{"model": "sound classifier", "dataset": "songs of 200 made-up bird species, synthesised, often over outdoor noise", "train_examples": 39062, "n_mels": 64, "hop_length": 320, "input": "log_mel", "spec_augment": true, "win_length": 400, "targets": ["species"], "num_classes": 200, "arch": "convnext", "isotropic": false, "norm": "layernorm", "activation": "silu", "mlp_ratio": 6, "dropout": 0.05, "inner_norm": false, "patch_size": [4, 4], "conv_stem": true, "depths": [2, 5, 5], "widths": [96, 192, 384], "kernel_size": 3, "mixing": "mixup", "loss": "cross_entropy", "init": "small_normal", "residual_init": "zero_last", "optimizer": "adamw", "lr": 0.00092, "beta1": 0.9, "beta2": 0.95, "eps": 1e-06, "grad_clip": 1.0, "gradient_noise": 0.3, "steps": 20900, "batch_size": 128, "epochs": 68.5, "lr_schedule": "wsd", "decay_fraction": 0.3, "final_lr_fraction": 0, "warmup_steps": 1040, "weight_decay": 0.0}
Rows from block 9 of a small sound classifier, named by matrix and row number. Rows with one number belong to one neuron. Each number is 128 + 24 x the weight over its row's rms, rounded and kept within 0 to 255. All counts start at 0. Numbers have three digits each.
Before each neuron's rows are labels from the 100 clips, of 14976, where the neuron reaches its highest value: "top examples" is what is common among them. Only what is clearly more common there than usual is listed. The data: songs of 200 made-up bird species, synthesised, often over outdoor noise.
# fc1: MLP up (model.blocks.9.mlp.fc1.weight, 2304x384), inputs 154-230
# fc2: MLP down (model.blocks.9.mlp.fc2.weight, 384x2304, transposed), outputs 154-230

top examples: high song
fc1.236:145136134097129154116129119131076133114105154101178108131113121130101096159131125138135110157134065153149085168113134165119101140089113101074143113159107134154116116178117085097108126146168125127163107108140153122127138158108123167
fc2.236:150153111109130145163152115128132147120159157130159132133150099090114134117176131144157125168120104107103130124114114146124142138155080132087117110172113081133100137129110153113117141087149151128130128163151098156085123116155145136

top examples: rain
fc1.555:157109118111111147176161179163082085145119111138151131119164113096150113147150156091136136110140143144194158149166111148141078150144079125091158168110149105126117139144144133181101144112128150120174129097131123159126134152089137136
fc2.555:091133151093117124150095127147134110114148113125128142137093120116086136143138105149101131152115123105150133198111138122119130092132144077138148157148089114152093166153156096115184199108115137141153142070108159082158158120106148151

top examples: harsh note; first syllable: harsh note
fc1.399:061130125135115055136110080113142154137081128152086126135133146147126118135115152172129135085111092142090149144144146156122156125157177134130106151156101086110168109170118098135141119147120167143095106105110109144111123150106144152
fc2.399:133127142116142136109134066159120129146068119143140167145108144160175142070082108188141140104115118127139156121142135119142149160098124110171145141155123146165117161115162099096121123088128112168127148068113095095119130145160146139

top examples: pitch: middle
fc1.575:094118119068150106105123133138098173118091121118127139119149109140107095125150157133149093086146141152110126145109158143114117173104132132124104118139089158128163149144137116148112163121117152117145125179083169107125096086124132131
fc2.575:139105112144134095123117132149118140095153158102117117071144148175127130158122151145104109143166143136092149137113122120117152143132077148113162140116139138169099133149094145069088136132143106149109136099133142140069094135145155182

top examples: high song; harsh note
fc1.347:134071121126122158070172121119141099119135119125135101110104150097104124161117130133166176125136117113091143156144141149123125120121120131101104128124107122133133130116142112092123148155174163110071132128157143104153147157124122158
fc2.347:112142118158133149137121146168162111078159099151138137179115114120121108118128122079158095116126118114101098153117117115114072146169125163093158132153156121167140129124187119136100132110086132112151108126081142101117110115088152151

top examples: high song; warble; first syllable: warble
fc1.191:148078144123124105081104146087152113123100125126095111113145111133138135143108147076136156072187119164164100136134182139130140125121120137111165128119112133130135140118158151125129112113130126177097130084141104137153189082082133098
fc2.191:139141134100094151158098126140125136145139103124132102141124127151152135128139116144150123143153133128177110077155112112127102092143105146122115091127124133140102127125154118144144145092096065097133102065082103145146056108144116182

top examples: click; first syllable: click; arch; first syllable: upsweep
fc1.624:121145160107105124097156099126083112103140100151117101124153116100156104108132158156158116095114135103170111166187118111127112147110139084116109137122099123118168116138119182104127109123116132153154178132124159119152130159132124136
fc2.624:121085121145113133149102107138109133124111115139087111139138132135081130152140139161164134151113127125114133158129085123149079138112142121143144153110079124119130187138125118168116140122121135171114155132146116085175113147124124109

top examples: click; first syllable: click
fc1.336:161124091108138111176105152110136126157093128124099104117130133157115153179162142145181129158155093129124106145147163094171084149127166111152137153139127145127195129129161140122125153094156144159094118123122134150133120140123114118
fc2.336:091148179134127135079114185165144109112168110089138086185103105137138105122120113144131116130114160105127136123135143108127124121148115138093107148122141146135089151106161111105196150128114156197123144156139110150145140111150137125

top examples: upsweep; first syllable: upsweep; high song; arch
fc1.627:122132085124113087137144124144120137155122124124099139132093152140138116119108099116087149145148170092088119132110124096121159110103150165102094157170136104143122156111165178146129157152072175113127144149123137090102162145072088163
fc2.627:116111131125147107095141111130155145179134100156133140134119116158097158157136107076154121150153090134140116123123135133093121090089154124123180130180132163117127083112085173128106158148128123130106146139140186156130132131089075160

top examples: high song; arch; fast repeats; buzz
fc1.1:134121106109103136121124172109059152145136141144088139092165143102118125157131134141136128088155137143125188095133135140123137116073147124120148162155092150149140167136109119101133124149156118155126121126161162197158158103135154124
fc2.1:139170100136112124161093135160123145146095088114132096126130160099131100156136088086120127100110112141143109160127084081128113139132105093124101126149138128135164119116117098115168140138122114131166134173137042098116144145183114191

top examples: pitch: middle; upsweep; harsh note; first syllable: harsh note
fc1.364:113167144140168119142166132133085136145109152130129098130164140159105109182135131113090124094161172158128126136116162088147081127151120118143137155096095114141214132182106097143134136139142162109147106091106096154172104132140127123
fc2.364:145179132102135174134084088130140141118148129121129136156134155144115091136146134154138132165152093160135153152113129126129123129105103118169151112105110158107103147128119124118135151147129138150128153166170112110138132115105115144

top examples: harsh note; downsweep; first syllable: harsh note
fc1.26:144161102119134106131088119126122115126116116181104143143149139104118148097128137151150165103190152137095160121136146117137096068150145109143120136144129133109125151096117116142113125144150131135078125111071120119102151160125141138
fc2.26:139139155154127079160126112160104129164157093096145153119092134073151100091136111137116150139134146110145130100157120141101120129113125099110102111149146108137162117169169113160111141136101100166139139105154128100092092097119155136

top examples: stream
fc1.240:080129145128144093160125135098074153112119115177140124149148131129123131141115119153126118134135136130123164077137144105134094139106140137167110114105140111140141178168132131147140168137137147121104179085172124182073169110162111110
fc2.240:128127120134141142127130137154101178086113089151128136131146136127137156148118137135151163121148118139118094157110089127126126114148156116108093123126109153120112110155163097134099116156134095110088142134155114141124115106104113139

top examples: stream
fc1.635:075140155134186118158170145127106185127105107088119129120118140161125138168094131125163111120131146165119126144140165141150157130127130128155120141123141109172137164118159152131113146137138108131103109109128132124135109142099128138
fc2.635:106122143152097135117096141158115117139137104120105167098143159141076142132121129121075181168131077142082102134126122104151120107167103149120116114106153123128120164088137127121130098169097099147108116112145151124148152145138139162

top examples: low song; warble; dip; first syllable: warble
fc1.718:174137149120153194144103145117110139103101121148094135152101170119182153146186136103141174129135164129125125129148147109126154134084148142129150113106101117146111135126124145116089126089116128133150175109122127100149130095129168108
fc2.718:143151133116110134141152152104145146150158132130134137151162115115137049128150102133129189136135118115139151117128095165138133161095145153112116144109071111120132129116158163179083179147146128130187129136123084150109121125088133098

top examples: stream
fc1.757:115164122092134138076130125127108156120120098183060098136176118125129166148101114137137128136146143088132136107139091133149119127088127141118103135207127122157123105109130146108148128202170136151166132126121175151114106128115147128
fc2.757:127135094100145153088114124150142132152127148188087144142124178173169115173120149108165111131114128153084135097116116128137135159106116139150159159159166109130170114140159132159120106134155159110088136164138128137144119110097132135

top examples: upsweep; rich in harmonics; first syllable: upsweep; pitch: middle
fc1.266:104124104128084099113149132136146166124091147090149096134148116093137143180108135102177168091166134140114151176128141074113151133172111150120101148135092090125147110109113121152113140192133134185092149146091132103102142172111132123
fc2.266:107137109111146069119136116141110105141126116146136136128137117137137124140124132175191113112137122127097087092141118125122123126179139165125142113141152130144158139158143116143109106107151120167159142128120084130105145144158154120

top examples: pitch: middle; upsweep; buzz
fc1.37:104125109133086156174131128144138124160133131150155107111113165146131101152166110108137170135147094179107132099099139155132115142116098113143154148092140153158098148128173077134130127136126147100178120135149134142105133127082088121
fc2.37:152142076134134111134090146106148133170148105135120136112137165161128152115133163146090148102096153133149117150121107094153136094114125104122165181140159085136092118121092118124101065143114105114113130142159103102137127130112135143

top examples: high song; first syllable: steady whistle
fc1.641:128178141131114133154159090147162151099128149143108132127135119105126076164164127128155137150163134091123154168150133144111112112151133156086147186134146109164140171169121127151136132082160120161171137155156135112144117127109123155
fc2.641:103157132100085152185106076136152118147108137151131086142139099133127133171108139140132147120128154113139077105133111140142122120136143092085144118133093131149113156118153162148116135169170155158121181180147143196144145125156082126

top examples: first syllable: warble
fc1.510:121074141125116139179092141093088143115129135148105100135076140102173131152148119149122125140127145136115107167103111120078071123081147139124123107123146131101155150134120122110090080123131153158099151114107109138134088136132106083
fc2.510:139129102128131165124125109142138139094103140172079150145126101108116160123151125097099134119171117069116173148110126147086096170126126132130134154098150105120124126146118063114145113142114114139120087117109123140132094087110131083

top examples: high song; fast repeats; arch; first syllable: arch
fc1.165:145137116129105118135110111132114156123140107166116141152108131117134147120114073109114169105147140139133127134123129164112097124136103135076125111156083126103141122141153153151109151101137141150114131161129113115076111158090120130
fc2.165:107102110130123150138119132148143101133106129135113153179132109118120163113123129120104114151141127148108113133130186075144123100120094117108138096119145155133168167142125148126117101094112106114113174121111131134103142207127136146

top examples: stream
fc1.765:156137123116139124166100124189126106136087123111085136131097159100126132113069124085133139119172120120107092143183164157153135094179142160135130143143099164121124146109143098152121152126119131090140096130093111139145151125114113125
fc2.765:143117140166131048143125120139147142146160141136125114104155158075121132078112131146112145152132121110160095121143127135186111115140100111111121141147091134107101151072127154142166120104131127135176119138162091105160125131132150120

top examples: low song; steady whistle
fc1.96:108133132127119114109144133148113112105114162120148084114139103107126085105142161159175104151144140120120118130154099121141110126119136130159085163109102145115116091155094207117117125103126113086111168152086139140167162115128116135
fc2.96:151125113125131078144135134185092165135102171146148120120123148102123117105102130132119093147090155083141103113125106121107089105101082158134125102118152147104110115120110157164161156157109160127104107126148132158110126132114148136

top examples: low song; dip; first syllable: dip
fc1.54:137155155149098162153085135139118113094109133141108124075107158163149125146130147114123120122156107107121116172195137098138135129110117096155088147112093116147144111137110086112104111116148130142167151146090137166133122174104110131
fc2.54:124106095144131115093098139129116114100170159114140112126156174140145116107143108109120148092175104150148119141119128126153132119104115116143159171108141093100150126064147085130065090154131115123151152139123109123106139114102111136

top examples: low song; warble; first syllable: warble
fc1.716:125100075108124113136145113127173141144146114185090108106111137175099116148145170153141112136153094145149104150133107127152126126136135152120129145124155114127146130105116091139134158166119091131099143142113135127150121096082116143
fc2.716:101167139108132121115104120121114132146167132141161136165127138160168132124119086078141120152106102122133139172131152159143132172138089145117132134125129099130100126132167124095126176059103136118145096101148121146111071128106111097

top examples: low song; warble; first syllable: warble
fc1.684:109130100113101146138109149126104135172094149124153136093092157148129167132159119128154128158113134097151133159156122096133138153091161134142132154175146147142144115116137120134128097191143112091113184120122110143111127103135110072
fc2.684:131135138135144083112162112173122166134097116146098104119134124175208145131096124157124090149149133085126081089149134129146157138165152177128110145109107157146136084076119128082112146110126107120143132146118136111124141104128107085

top examples: first syllable: warble
fc1.41:099131182079111104166139107148133125164125128135128081137097143161148120120148160125142147111174089114144123125106118066122188125140124094134114113116129111153098079153100113115128088122161120132165132123106151133121107165078118139
fc2.41:125147142152115119138126106127083120116105134134116122095160144094139174094132154115091159147121134175113141153180143145141140106152109125141133119115100126110132121121106115079115125151104082148112141149131151153090123148150151153

top examples: pitch: middle; harsh note; first syllable: harsh note
fc1.44:180108146155100134183179138108127113127109125160115130102156149056146123146124114177106145108119070151172175117178128161090129121164148135176100155139115132140155160135142125164079092148091132138171124099135117150096122178121104168
fc2.44:097084142108108165099122134096125098134103096125179130100133108122153182162093173117107098099156130130137145161151166126158118145141100115116114137146116141113123114119126143120091140132147138124113145135131154119154122116140164117

top examples: low song
fc1.324:092152135113119134137129147138087114100141077163133115157109134142167107160136104122125115124137119148163179143120151077137092164177150128097179164102159124068114152120148087112102153170128135132113102106140126122141121130100128101
fc2.324:131122164122134174107087153141131102154141160106149175167125152120143120094132138141144126156117117178098138178152126162090128128114133105141117133153154150152131123127104134105131105119152135113133142130077124187177101115152136153

top examples: upsweep; crickets
fc1.239:151157161129108111117189116174115127101087103115125145106135162109112124135153098123144133114152102127150089108132147134093087136151127173123104093131104134118100103123137160141091121153104135128099141104110124142109146115123121129
fc2.239:103115143110167110090117124141116106173144158145121128068192142149131119150106173092125095146096127145120142109104122122123091159152144163142130078115143179160123087138157134164195096143148139161132126097125105102070152123158130115